python train.py --model="spectrogram enhancement model" --input="log_mel" --win_length=400 --hidden_act="gelu" --pixel_unshuffle=2 --widths=[64, 128, 192] --blocks_per_level=3 --block="basic" --upsampling="nearest_conv" --learning_rate=0.0025 --beta1=0.9 --beta2=0.999 --batch_size=64
Rows from block 10 of a small spectrogram enhancement model, named by matrix and row number. Each number is 128 + 32 x the weight over its row's rms, rounded and kept within 0 to 255. All counts start at 0.
Before each channel's rows are labels from the 100 clips, of 14976, where the channel reaches its highest value: "responds to" is what is common among them. Only what is clearly more common there than usual is listed. The data: synthesised sound scenes: up to three everyday sounds over a background. In brackets: how many of the 100, against the usual share in percent.
# convs0: first 3x3 conv (model.decb.0.0.convs.0.weight, 128x256x3x3, each kernel summed), inputs 128-255

responds to: background: none (77 vs 22.2); number of sounds: 1 (65 vs 33.4)
convs0.1 [159 118 121 152  92 137 108 130 101 131 124 135 123 255 201 148 116 199 145 164 106 133 116 106 126 105 255 129 215 148 237 151 130 148 129 130 122 107 107 140  93 131 138 109 133 114  99 147 131 116 108 140 105 100 117 106 110  97 128 133 119 151 146 114 160 144 149 146 133 110 122 185 170 144 147 117 247 130 144  63 123 143 145 132 148 126  60 167 114 123 150 145 133 129 183 117 140 176 113 119 136 254 122 213 153 114 127 175 147 129 156 127 124 139 147 133 140 145 165 146  89 136 130 112 106 127 145 122]

responds to: background: none (67 vs 22.2)
convs0.102 [181 200 129 138 170  82 172 110 120  99  88 181 129 185 155 156 164  86  79  99 135 118 138 128 140 143 125 124  60 134  97 110 142 144 134 138 165 127 119 129 114 113 135 128 126 143 137 142 138 191 169 147 122 126 134 119 128 122 157 121 150 119 103 120  61 127 132 129 109 180 121 106 121 100  92  89   0 120 124 134 130 151 130 101 154 113 151 146  94 139 125 110 104 112 166  90 123  45  90 207 122   0 123 124  77  91 105  74 137 133 126 130 133 101 151 122 122  91  97  85 104 122 117  91 110 121 111 128]

responds to: background: none (69 vs 22.2); number of sounds: 1 (61 vs 33.4)
convs0.29 [135 178 107 171 141  83 120 117 149  45 103 142 144  88 142 227 181 124  59 138 135  83 122 123 125 158  70 176 133 166 167  59 146 218 161 149 133 166 161 133 122 140 236 165 124 115 156 136 176 132 169 255 125 157  98 130 170 155 122 130 148 146  78 138 156 123 193 140 142 255 122 153 161 146 122 118  81 112 117  89 123 140 135 102 187 124  99 115  99  66 165 108 127 126 130 151 114 122 112 195 159 127 134  71 129 103  93  61 125 140 175 148  91 128 170 151 138 139 115 141  63 124 116 114 138 127 130 132]

responds to: background: none (78 vs 22.2)
convs0.40 [165 140 117 121  88 137 129  97 132 110  84 130 119 186 154 114  72 149 153 165 127 122 143 116 113  82 255 133 117 122 136 133  87 122 120 150 147  90  93 117 104 115 112  82 132 144 105 131  77  97 123  75 116 101  82 103 108 107 106 120 124 108 108 111 141  86 127  32 108  87 100 133  94  78 127 140 118 136 110 130 116 109 108 106  95 144  91 164 122  83  86 121 128 111 180 107 117 145 117 134 108  99 132 197 119 113 122 133 139  87 112 108 114 130 107  53 108 130 150 103 127 101  83 113 153 125 111 102]

responds to: background: none (75 vs 22.2)
convs0.43 [143  92 107 118 106  99 112  81  94  81 120 153 129 247 140 113  84 115 142 136 125 159 114 107  55  86 189 136 124  97 138 105  82 123 113 129  95  72  83 102  96  75 129  85 106 110 103 165  99 103 117 125 105  94 106  98  84  93  77  51 148  84  82 103 116 119  79  82 160  89 130 121 102 119 120 120 173 118 118  76 112  75  99 120  54 111 115 149 120 104  81 155 143 133 131  80 184 125 102 142 136 149 128 199 127 117 119 122  97 150 142 103 159 133  59  99 100 117  95 124  89 130 152 119  76  91 168 149]

responds to: background: none (76 vs 22.2)
convs0.126 [138 146 149 143 135 126 179 117 113 129 135 199 155 126 199 167  72 142 141 175 133 128 149  76 138  69 164 175 184 124 198 134 135 178 151 164 146  98  79 159 106 169 161  45  71 129 107 163 120 166 146 171  94 102  78  78 117 110 127 150 154 151 122  91 141 118 141 124 142 142 128 142 134 114 137 113  81 108 136  48 135 153 148 116  76  82 151 118 115  97 117 130 141 125 180  61 140  94 102 151 135  79 130 206 173 111 114 151 145 120 157 115 143 115 101 121 126 142 139  97  23 134 133 110  49 112 160 171]

responds to: vacuum cleaner (43 vs 5.9); thin (high-pass) (35 vs 12)
convs0.35 [ 10 163 133 194  93 143 105 143 112 108 137 157 130 139 189 175  93 157 142 133 131 128 118  69 144  89  82 149 136 189 139 102 145 168 151 134 160 121 108 132 115 155 162  86  52 147  95 138 125 144 153 185  86 107 123  84 108 105 149 144 148 143 129  72 114 123 164 159 133 195 120 153 140 159 117 131 144  61 106 159 112 160 131 137  96  54 199  30  98 151 165 120 124 132  62  93 107 119  90 174 151 131 121  57  85 103  79  76 130 160 154 115 119 151 154 134 122 110  97 143 156 144 128 113 123 117 121 135]

responds to: background: none (78 vs 22.2)
convs0.34 [111 117 120 137 113 122 157 139 123 177 171 184 157 162 169 129 132 133 116 133 119 139 140  98 105 108 255 122 163 139 227 118 151 165 147 165 133 116 107 120 141 132  98 105 113 150 106 154 144 117 134 137 114 108  99 120 125 115 140 138 121 104 160 125 161 157 107 101 151 123 136 123 127 123 159 133 240 136 142 123 145 121  85 128 138 126 116 147 132 124  89 155 163 147 155 115 156 185 137 146 128 220 138 170 153 135 143 134 115 134 164 145 171 163 102 132 167 168  99 174 150 140 142 137 141 132 167 155]

responds to: background: none (68 vs 22.2)
convs0.109 [ 76 159 126 146  81 166 136 149 117 164 188 183 170 239 192 168  76 191 158 184 112 165 116  97 156  85 255 162 203 175 193 151 117 174 116 132 141 130 129 156 143 151 138  97 102 124 122 183 104 107 135 168 129 128  89 131 104 120 133 141 136 186 141 135 117 135 115 126 121 136 116 153 123 127 116 129 219 118 135 170 128 110  95 133  90 105 121 105 127 129 114 158 135 134 183 112 148 195 130 131 128 214 120 224 129 132 117 128 133 129 137 119 122 157 132 131 138 117 116 123 158 125 121 137 184 127 121 143]

responds to: background: none (79 vs 22.2); number of sounds: 1 (60 vs 33.4)
convs0.33 [154  78 114 126 117 110 168 142 120 175 193 132 147 207 159 120 129 113 105 110 118 136 131 128  89 111 255 116 144 121 236 155 138 146 132 153  85 110 115 120 148  97 106 112 146 143 128 141 149 107 103 146 141 116 119 142 117 127 128 109  80 141 171 142 169 140  96 110 135 120 129 122 131 121 162 130 198 153 140 108 129  81  91 137  83 131  95 163 140 132  85 169 125 141 194 122 162 164 150 129 116 213 111 230 164 146 151 156 117 113 107 132 153 129  71 136 157 148 128 134 113 123 135 139 113 127 151 148]

responds to: vacuum cleaner (70 vs 5.9)
convs0.84 [ 76 123 125 134  85 118 106 133  91 117 146 126 142 162 118 140  73 116  57 127 111 135 108  77 129  76 142 126 107 142 136 148  98 127 103 128 103  75  80 117 108 111 109  64  56 121  89 115  98 108 122 125  80  73  96  78  68  75 116 112 120 162 113  80  91 111 120 135 118 118 117 105 122 123  81 107 122  71 135 190 124  88 148 122  42  68 124  68  80 104 102 111 103 127 202  66 101 158  70 124 126 107 112 202 117  87  84 158 140 125  88  66 115 131 111 116  83 105 170  88 178 120 120  98 217  79  99 124]

responds to: background: none (67 vs 22.2)
convs0.36 [ 69 125  94 121 150  88 125 122 157 108 118 137 156 108 126 132 154 115  62 107 135 114 124 107 100 135 161 103 112 124  83  51 126 114 129 121 153 160 152  80 123 123 112 139  85 116 119 135 137 119 147 129 119 136 129 122 151 133 135 126 123  56 108 112 124 131 130 118 155 140 123 133 113 135 132 160 160 121 110 171 122 180  91 128 114 119 166  97 127  98 119 117 142 141  39 144 122 132 136 140 142 129 145  55  83 132 121  74 107 142 174 155 131 170 139 135 137 115  89 175 200 137 149 137 167 146 140 121]

responds to: background: none (66 vs 22.2)
convs0.60 [207 105 129 119 154 161 163 118 136 158 132 103 115 102 105  95 163 125 131 127 147 128 152 160 136 154  51 118 130 129 112 179 146 119 147 139 136 127 130 126 141 141 115 160 167 137 147  89 149 131 122 107 149 134 153 138 142 144 141 135 136 146 120 141 121 131  96 116 116  84 134 118  99 118 141 116 104 159 134  41 137 115 142 136 120 157 102 189 143 115  86  86 137 101 160 138 112  96 141  75 107  74 118 171 130 134 156 187 162 117  92 142 166  88  93 125 141 134 142 130  43 121 126 126  32 130 140 145]

responds to: vacuum cleaner (79 vs 5.9)
convs0.64 [ 76 112  98 103  76 124  98 118  82 101 107 123 100 108 110  98  84  91  88 121  95 116 101  75 116  78  63 104 101  83  72 139 105 103  84  97  85  76  74 116  98  99  97  69  44 100  89  88 103  82 111 108  73  85  82  63  91  88  93  94  98 121  99  68 116  96 118 125 120 124 120  98 100 138 101 111  79  84 129 207 129 103 169 114  91  69 152  70  92  92 101  83 117 115 181  80  90 142  71 127 102  61 110 197 118  87 100 153 145  99 113  80 105 140 112 115  90 130 143 102 198 112 115  97 219  93 106 127]

responds to: background: none (73 vs 22.2)
convs0.63 [147 121  82 124 122 107 122 110 156 142 139 142 130 186 158 150 140 105   1 129 141 133 171 126 148 145 223  37 137 139 165 131 101 162 133  86 146 134 143  95 154 118 100 160 131 109 134 117 133 110 142 158 135 135  70 133 156 134 101 141 111  66 113 127 117 144  97  99 145  56 129  93 119 112 156 137 152 128 140 115 134 123 112 139 170 131 108 148 138 118  65 102 134 134 126 144 109 151 154 118 140 103 137 188 175 153 125  92 154 111 155 188 139 129  93 150 164 127 107 125 112 132 135 137 101 157 131 113]

responds to: background: none (77 vs 22.2); water drop (26 vs 5.2); ball bouncing (25 vs 5.4)
convs0.46 [ 98 143 125 153  98 125 138 123 101 153 163 165 139 231 196 143  87 202 131 151 117 150 119 100 127  96 255 152 235 146 245 132 119 154 124 156 132 103 105 160 123 163 119  87 103 145  99 187 110  97 134 131 107 105  99 115  96  96 122 116 133 159 142 121 152 132 104 104 130 113 124 151 135 111 146 122 234 132 132 138 125 105  85 120  83 116 113 132 127 125 107 177 124 133 173 103 182 168 125 133 118 243 121 206 148 128 136 159 138 122 167 104 153 152 105 100 123 144 135 162 139 127 129 126 143 107 154 150]

responds to: background: none (73 vs 22.2)
convs0.18 [128 184 161 148 155  79 137 134 131 125 141 160  85 145 171 135 138 155 171 112 133  58 110 110 107 150  55 161 146 111 207  60 126 169 164 130 121 176 146 140 134  96 165 136 104 126 126  85 121 118 146 180 111 149 126  99 110 131 100  68 166  67 122  97 122 191 110 141 145 154 118  64 135  68 124  92 178 118 116  34 117 148 141 106 122 123  63 126 100 181 101  74 134 144 129 135  89 184 101 157 174 124 172 111  69 109 105  81 117  71 148 118 155 151 119 110 148 124 112 114  96 191 150 104 125 119 110 190]

responds to: vacuum cleaner (56 vs 5.9)
convs0.70 [ 79 109 113 114  81  84  81 107  85  97  97 131 101 119 111 118  76 114 135  94  83  92  84  77 106  80 103 107 114 111 122 110 113 100 116 115  97  89  77 130  74 111 114  73  70 105  79  92  95  97 119 107  74  83  92  67  87  83 106 109 118 121 115  67 137 109 136 128 119 112 122 122 127 142 123 109 132  74 145 155 140 106 161 124 107  74 148  78  93 120 145  98 111 119 132  84  96 133  79 129 112 132 103 116 114  94  92 117 136 134 124 105 114 147 127 136 115 139 121  98 172 110 118  92 147 102 124 130]

responds to: background: none (70 vs 22.2)
convs0.32 [209 138 145 134 174 123 173 131 145 139 127 130 119 114 142 131 179 139 104 137 156 122 161 175 136 175  50 148 132 133 147 127 156 148 155 148 157 162 166 147 148 138 158 187 178 144 162 113 166 165 144 158 161 161 177 161 154 162 148 137 162 123 131 163 155 141 102 124 134 132 129 116 118 113 155 133 135 171 128  23 138 127 121 124 135 174  89 196 143 133  91 110 160 122 125 153 131 113 156 107 124 118 137 140 139 145 148 130 136 111 109 147 175 110  85 122 153 154 108 156  38 138 136 132  26 146 157 163]

responds to: background: none (61 vs 22.2)
convs0.56 [165  94  98  96 144  82 138 101 124  87 107  41 122  59  11  84 134  37  79  93 126 114 116 126  67 124 144  78  23  76   0 101 114 122 118 150  92 123 123 102 119  92 104 117 122 123 127 113 114 100 121 102 126 121 120 115 113 118 132  93  71  75  81 123 105 138 114  73 120 119 111  39 108 103 146 131  41 141 124  63 116 122 129 114 179 140  51 156 128 155 124 106 120 119  95 143  94  56 127 106 118  19 129  62  12 129 116  99 100 115  78 155 154  52 122 115 153 103  95 144  47 130 114 122  64 143 120 127]

responds to: vacuum cleaner (43 vs 5.9); thin (high-pass) (37 vs 12)
convs0.55 [ 34 160 132 165  96 120  91 116 101  79 118 155 124 121 151 162  78 149 156 127 110 113  97  79 137  84 116 158 122 168 143  61 115 156 142 133 138 128 114 132 112 129 157  84  74 141  99 144 104 112 151 194  93 113 114  86 102 107 132 115 133 140 102  88  89 122 158 147 124 197 107 160 114 149  95 129 140  70  84 144  95 150 116 124 113  74 169  39 101 157 164 119 116 122  27 101 106 108  92 157 154 149 128  28  45 102  77  39 124 160 148 117 122 139 179 110 122  87  65 138 145 140 113 118  99 120 107 136]

responds to: background: none (75 vs 22.2)
convs0.2 [201 158 109 100 134  92 112  94 137  73  93 106 109  29  87  63 108  40 125 121 134  92 146 114 133 123  89  61  63  76 133 105 137 110 137 151 116 129 110 118  94 119  80  92 131  80 110  42 131 102 127 125 105 119  99  91 122 106 106 146 107  35  55 108 108 138 105  87 124 153 108  38 115  71 134 130  53 137 125  64 127 153 126 101 186 136  83 166 120 138  73  63 141 116 172 122  93  74 125 147 127  32 144 160 115 119 109  99 148  89  99 169 164  70  96  81 165 116 108 131  55 126 103 112  58 149 118 155]

responds to: vacuum cleaner (68 vs 5.9)
convs0.80 [ 71 106 111 102 111  88 105 101  97 120 100 129  81 131 111 116  56  74  48 106 100 116  92  76 102  79 122  76  97  97 134 129  77 113  93  69  99  83  84  96 103  81 116  67  58 103  93  96  79  90 111 109  88  92  85  82  92  88  95  77 113 114  87  84  99 110 119 124 112 114  98  96 124  98  98 104 129  84 147 205 124 125 164 113  55  84 147  74  96  96 114  98 105 122 209  84  96 175  91 125 121 108 115 212 132  91  91 169 144  98 107  89 104 156 108 136  93 115 183  86 184 122 110  98 226  98  96 117]

responds to: background: none (72 vs 22.2)
convs0.99 [146 150 137 171 108 163 140 171 121 169 175 148 150 203 183 134 126 203 159 143 118 154 129 125 154 106 184 184 174 201 154 159 158 125  94 109 131 124 129 150 140 160 109 150 138 145 130 157 146 162 126 130 127 124 116 127 134 128 151 171 152 189 192 126 157 107 114 181 105 122 138 203 114 163 129 107 112 136 131 147 143  93 134 151 107 136 138 157 118  97 111 156 134 127 176 116 165 127 128 149 100 182  99 217 115 122 143 133 194 120 149  93 130 112 146 142  95 149 122 163 135 112 144 130 114 112 149 151]

responds to: background: none (47 vs 22.2); howling (28 vs 5.2)
convs0.0 [228 111  88 113 110  96 138  99 107 108 108  52 121  63  43  83 126 117  68 124 125  76 118 118 115 134 189 113 109  61 220 109 153 121 135 163  91 122 102 128  89 133 104  74 141 115  91  36 125 106 122 108  97 102 117  90  99  91 113  61 124  72 107 111 141 145 126  70 126 162 121  75 141 104 144 117 130 123 129   2 118 165 126 114 150 123  45 179 105 149 121  98 132 112 175 110 103  87 103 139 128 137 131 157 112 114 114 171 125 101  91 161 127  70 101 121 181 131 133 138   4 135 120 101  40 127 127 115]

responds to: background: none (81 vs 22.2); number of sounds: 1 (61 vs 33.4)
convs0.5 [191  86 130 105  98 116 129 114 104 123 117  98 102 160 125  73 113 129 146 134 118 126 136 113 101 112 140 113 145  96 205 146 107 113 119 100  95  93  93 116 100 115 117  91 126 119 106  94 112 109 101  88 113 102 106 102 104 106 101 123  82  93 124 105 171 118  95  92 116  72 126 114 120  95 148  98 149 135 144   5 144  84 137 130  67 113  80 175 123 122 100 123 129 109 194  93 139 111 112 100  98 154 109 201 165 110 135 199 133  90 110 103 126  76  75 128 118 153 146  86  34 109 104 103  16 102 121 129]

responds to: vacuum cleaner (44 vs 5.9); thin (high-pass) (35 vs 12)
convs0.127 [  4 111 126 134  90 155 105 123  90 118 114 127 121 151 123 129  83 145 119 136 114 148 107  69 118  56  64 122 145 129 143 142 107 112  98  91 122  86  91 114  98 126 116  41  59 100  76 135  87 117 112 105  83  85 127  98  93  78 116 119 138 125 124  83 120  86 124 119 116  79 124 145 132 145 110 122 148  84 120 135 119 109 118 140  31  66 134  58 109 104 126 141 110 119 134  67 132 137 100 116 120 150  94 142 143 110 112 147 125 141 126  55 101 138 128 130  56 115 133 112 148 118 125 117 135  85 117 108]

responds to: background: none (72 vs 22.2)
convs0.45 [194 117 138 160 141 165 186 152 135 192 198 141 174 161 139 130 171 143 129 160 143 148 143 161 155 154 126 154 152 141 200 178 169 132 136 148 124 132 140 159 151 160 117 167 162 126 153 122 176 167 127 141 153 140 151 153 143 151 146 154 145 180 170 146 162 142  93 131 138  92 150 136 132 116 151 120 146 164 158  43 157  97 152 140 125 153  90 189 141 117  76 138 159 138 195 129 156 127 145  95 109 125 111 205 168 132 157 223 143 114  99 121 169 104  95 150 124 166 160 123  56 140 158 128  46 109 170 178]

responds to: background: none (69 vs 22.2); water drop (32 vs 5.2); first sound: water drop (32 vs 2.6); ball bouncing (27 vs 5.4)
convs0.116 [ 82 163 136 152 107 132 143 138 104 157 149 213 139 238 237 162  77 205 187 146 104 145 104  80 131  89 255 183 239 173 242 129 111 152 115 135 144  99 105 147 126 150 109  62  81 141  99 193  96  95 132 146 110 104 111 110  81  95 155 107 154 161 144 109 134 126 115 149 121 115 124 167 127 126 115 117 228 113 135 154 122 145 100 120  84 101 120 114 112 112 108 160 122 124 183  98 162 162 110 142 121 204 120 187 127 115 130 140 143 111 172  96 127 143 131 118 120 130 134 130 142 128 130 126 162 102 130 148]

responds to: background: none (76 vs 22.2); number of sounds: 1 (60 vs 33.4)
convs0.42 [180 126 122 123 134 125 146 121  98 124 154 131 144 142 152 104 121 154 147 146 118 132 121 107 100  94 255 185 189 134 181 143 136 128 119 189  79  87  76 138 114 130 122  73 130 145 102 143 121  89 130 124  99  89 131  88  87  93 137  98  95 120 119 103 139 139 111 111 129  92 129 106 125 114 135 121 199 133 128  55 121 124 115 114 151 118  66 178 114 137 115 143 127 130 187  91 167 111  98 129 128 181 138 194  84 116 133 179 116 115 135 126 152  89 108 120 133 139 130 136  66 136 127 115  58 102 148 154]

responds to: background: none (60 vs 22.2)
convs0.107 [184 118 120 121 114 122 154 112 114 114 105  98 119  15  74  85 185 121 151 117 124 109 137 117 103 158  17 123 118  97  95 119 208 144 158 124 141 134 119 131 101 135 116 124 130 142 118  70 166 148 131 165 111 125 124 100 145 129 156 144 129  71 111 100 172 148  89 114 130 114 129  44 126  92 169 105  24 127 141  69 147  72 137 119 195 116 142 141 139 161 109  98 139 131 237 169 126  63 146 114 118  18 131 179 167 141 127 131  95 113  97 163 156  85  67 166 182 162 154 148  13 113 120 119  53 139 160 154]

responds to: background: none (72 vs 22.2)
convs0.110 [123 163  68 147  94 138  95 133 141 141 119 171 117 161 183 168  88 146 117 144 124 148 163 107 166 109 138 149 150 161 119 134 109 176 161 101 166 146 148 132 158 153 122 126 111 123 142 132 129 143 138 165 137 145  60 140 142 147 117 167 144 183 130 124 152 103 126  95 147 126 126 134  80 111 141 145 114 119 135 142 145 114 118 111 164 108 150 127 139 104  70 141 150 126 136 134 147 139 152 166  98  98  96 228 155 147 139 138 143 124 163 152 148 137  84 115 143 152  86 150 118  99 124 143 151 146 152 138]

responds to: vacuum cleaner (57 vs 5.9)
convs0.71 [ 65 116 133 130  96  96 135 124  93 120 156 117 137 174 126 121 102  98  74 103 106 126  94  70 102  79 138 122 104 113 157 149 119 124 102 154  92  65  61 131  87 107  88  65  45 111  70 110 104 113 117 116  73  74 125  60  80  74 125  99 130 136 111  55  99 121 114 153 119 110 121 101 143 115  93  90 148  66 144 183 134  87 177 139  72  65 127  63  94 123  88  97 107 131 231  60 110 159  65 130 123 128 107 200 133  82  84 186 143 114  94  86 136 136  98 127  95 112 178  91 164 131 125  94 185  78 107 151]

responds to: background: none (83 vs 22.2); door slam (26 vs 5.4)
convs0.10 [166 141 117 117  68 118 102 137 103 143 113 160  90 181 183 124 122 190 140 104 114 108 125  98 115 123 214 141 167 112 255 145 175 122 117  95  99  98  99 127  97 158 118  86 116 101  86  87 140 106 107 103  86 101 106  77 111  91 114 131 138 104 153  98 213 116 174 134 111 115 117 197 171 121 179 134 255 124 144  42 161 105 148 140 141 118  80 163 106 145 132 130 133 112 167  99 125 162 107 133 113 226 123 226 209 108 125 207 149 132 181 120 149 133 111 148 148 200 192 185  62 117 103 103  61 119 148 141]

responds to: vacuum cleaner (35 vs 5.9); thin (high-pass) (32 vs 12)
convs0.119 [ 14 112 112 111  92 114 123  98  85  98 100 116 107 132 104 101  61 111 116 118  98 102 106  50 106  52  54 101 105 104 136 105  90  99  94 102 103  55  65 106  66 116  83  35  28 104  60  93  93  99 124  93  59  68  97  52  88  67  97 111 116  94 100  50 122 102 126 106 111  87  94 103 115 113 113  94 135  65 115 140 121 108 124 108  47  51 132  42  90 106 122  88 130 108 105  58  91 145  64 132 114 131 107 115 119  73  81 113 117 111 135  86 133 154 124 119  90 123 128 114 178 102 104  74 159  78 118 120]

responds to: background: none (74 vs 22.2); door slam (28 vs 5.4); first sound: door slam (25 vs 2.7)
convs0.97 [136 140 100 113  81 123  89 104 104  65 115 128 115 111 118 171 122 126  88 138  95 100  71 117 124 107 176 142 153 151 117 124 171 128  96 118  71 110 103 150 116 161 133 141 116  95 118 118 153 100 123 129 109 106  95 103 118 117 119 141 130 152  96 106 107 135 169 180 123 164 126 162 114 164 107 152 225 117 134 150 135 126 147 132 134 125 127 138 106 124 132 116 143 145 132 120 111 155 114 168 124 213 104 144 124 112 102 135 148 161 162 112 138 130 141 120 109 121 112 138 139 128 127 122 117 107 130 160]

responds to: background: none (73 vs 22.2)
convs0.117 [182 136 146 162 144 146 172 134 137 159 173 178 143 220 202 159 142 160 154 152 150 159 161 147 151 128 146 174 156 164 224 166 143 161 155 157 135 124 129 148 145 139 151 146 157 162 140 160 141 159 135 161 143 136 156 141 130 135 151 152 153 170 153 139 141 125  95 149 135 140 134 172 132 129 131 114 123 151 139  64 146 107 132 139  97 141 125 170 130 123 100 153 151 131 192 119 177 134 130 110 116 125 124 206 191 132 146 183 169 128  93 118 163 127  94 139 126 151 146 112  67 127 139 130  74 118 151 186]

responds to: background: none (68 vs 22.2); water drop (27 vs 5.2)
convs0.121 [104 148 141 135  84 132 123 130  94 148 156 202 139 220 255 123  80 158 199 136 107 132 119  85 127  99 255 169 209 167 237 139 132 128 115 151 122  95 100 150 121 148  92  78  85 136 104 171 117 101 130 108 102 103  89 102  95 101 156 151 130 161 145 107 121 135 101 155 122  99 130 164 132 121 108 110 229 128 138 158 133 121 106 130 135 101 142 130 115 136 127 150 127 137 183  90 160 166 118 141 119 223 128 201 132 118 131 140 147 125 151 102 129 156 131 130 126 130 130 146 159 133 128 120 138  99 137 157]